From a checkpoint of a small spectrogram VAE.
Model: 4.96M parameters, log mel input, encoder arch convmixer, encoder norm batchnorm, encoder activation silu, encoder patch size 8, encoder widths [384], decoder norm batchnorm, decoder activation elu, decoder widths [64, 128, 128, 128].
Training: soap at rate 0.0041, 11700 steps, batches of 48.
Rows from block 14 of the encoder of a small spectrogram VAE, named by matrix and row number. Each number is 128 + 32 x the weight over its row's rms, rounded and kept within 0 to 255. All counts start at 0. Numbers have three digits each.
After each channel's rows are labels from the 100 clips, of 14976, where the channel reaches its highest value: "peak on" is the class under the peak. Only what is clearly more common there than usual is listed. The data: melodies that start on their tonic, played by one synthesised instrument. In brackets: how many of the 100.
# pw: pointwise conv (encoder.blocks.14.pw.weight, 384x384x1x1), inputs 288-383

pw.300:151113155171092133174191200120128242142131096177199135093177120077119128177120144119086139153187158123115112083107132107098141119116124097181136156128133099117146130131132123179133109126145099112167093150152139172153098180224128104094126071163118090094255140117137193102109161129150114134
peak on: no note (52)

pw.218:139091099120141137218127098142142108126115127121123125254135121095147154151126224142123132138125201173095115119182127162098142152090115140174125176126168097110134118140105143102137094109153223119125174125087096176081134143128126196110108120150106237108110173088090131196139096119159120130
peak on: C5 (27)

pw.139:102227129145102154134111191121142118156121108177121117114099081138136129122129120129170137137124138135163119106124143132133155144134097125160083139111127115132089115147098126094130108153120158142102112097166117185121092205076126094136116105184121101122206149091119165081138142145126088122
peak on: A3 (27)

pw.155:147075145084104142138142194101108199098143148140255138136126099139134107142104136182079130159123080162133212103144138127114131169145077134140125126115145133147111205141110128245146115099167116116118092158121138130104129227176130119108136160139111123129158091115113085086110124134113115118
peak on: D#4 (26)

pw.159:112120154147087122118125178138125115085131121128240141172104084137127121107103100231182132138109106127109226145134121123128150130094099206117098081080124120104114233132166129200124125129097129119128147080116122118067103226137138121130114095115113105130110132115125163097164104132123143103
peak on: D#4 (35)

pw.307:119084135130082130137149218158131146112100119119165117090134127112108137234116135078120115115114241079142106118124093133112140118095125086136143151118137107147145111117117117203124114101157115124142104130102126159100117176191157113135113096088109122099233130101115147128108115101131117105
peak on: G5 (42)

pw.63:114124119238099105082108155137138016094083097133169118078093095119133157141152117102141149207163141176176121016091112137113140087132100094151127122147103113163111137129027136134102127110121134115082166092111114148110129145116121119215159094120145114112184081105155170092138078130136102157
peak on: C#4 (25)

pw.261:079134044096184123094114117129111216085087120112104137140158184255148112085132108116108154102095104029130126076101088134154085113185062080120121165134101092103136144123166108136109106081142112123203110193118127117143153086125213168171109159132119112133068123096134077119118069098115099114
peak on: no note (69)

pw.112:116119105132123113103123109119108152126118146108155165128070126117101085152126137138117117168132121192136120157174128113091095172112166158113116105110150132120085152116093152123139117158134137083148092093215091158146070149138154114123082147122136141058083068075090089097115093115131136137
peak on: F#4 (26)

pw.379:075116130079151136009125122141126182111109102092131115085114062226162132089119120095145132099086086044122141105110119144156118097148084118121126095140115122183118105157207120139150100117144110139098117132160111122119130112123141130161094200077116100148071134117137106103135075143129089118
peak on: G5 (27)

pw.283:138111140117129124093096115086131061106109119123157120112098126120112136133100091118098133233144131166148082087109127083111136123099095168119142152166166106106097122150079100140115121206153095104092126076118095111151153095165160079149149127145103095123162122118167101213132122119119123120
peak on: D#3 (32)

pw.211:113097121128192111069125124099134074112160099147223133123093131119132129141105082119108100183118082129093107158097109092111148121134080181096116139116115150121111084138122106255115130169124144103150111155078117125139122097255148097068147120134132108100082130122123127255126101137159132115
peak on: D#3 (31)

pw.191:089232113090088126178087183128115099107139130135092130129069164150098106185107094090189121118086083144139131154126121119129153122107110119099070115135133146128111140121130119098117118109115131164112102122135121165092173142111165102103193132081116112126077145125095095108121127117109130115
peak on: A3 (39)

pw.365:120136132138117122169103148129132122112107177180147127116103105102119122064101139226199102174114098098130135104131122126115073175100076113174118074087164087125127115083113133121183105163107150128086099073132108090161057175123124103101127130213100107136091103119136143097108136108123103114
peak on: G4 (31)

pw.273:126205119087133154171127255147147244209062103060156131156123151175099153190121136183135152095140121177123212141112102132158148115154114101120123170135106106119143113076127124138116136143199152168123105131126126125131132169103192119111081122158115136106207133182143110105139159111101127135
peak on: G5 (35)

pw.190:169126081159133129059106137109146079142102129075126142148167129087127161132174126096097172146113091163159097113120137104146144126130128100134120137145123115112089198120090113110125227094129091118138128133097169087067150123120086127219142123147231121148111126140136101143110091155113225186
peak on: F5 (25)

pw.250:117110009073154121084125138128118219253120119084122136110235121182134122101111111105121126071085066163144145145126120142197109116126100102111102225152096129138107131097119118136123130121199131157168102116088133084131120113128172148131066164105136121123036118155132160117093077093127110123
peak on: no note (96)

pw.226:122139142167093126157127058139125140078179162128102129067158072068135108147127119154109131117127110108115098045125117153088097163120095102117095088068122163137152110082141127105107098152089124113113145110132137105113071129131075069096068126144086115101125154091118151077128130121172102125
peak on: G#4 (25)

pw.199:108082080110109128073117118115120107131119121155120142122100153114130123121124123108116108100123163106104111085127122121098106125131116132082155130137139128160123119150087178119119161111125101115107112132185160117144165132133106124140092129135154117126097107144162119129121167141127190106
peak on: C4 (26)

pw.238:113111142139106104092142204134129050078099121133246175103106135079134115132147144100130177153142126090051217053126127094108158094106132148144103142082120115132103196118089112171121141104129122108111149151139125096128134136191138091179134078114125130119183128113077115092148151154100122126
peak on: D#4 (29)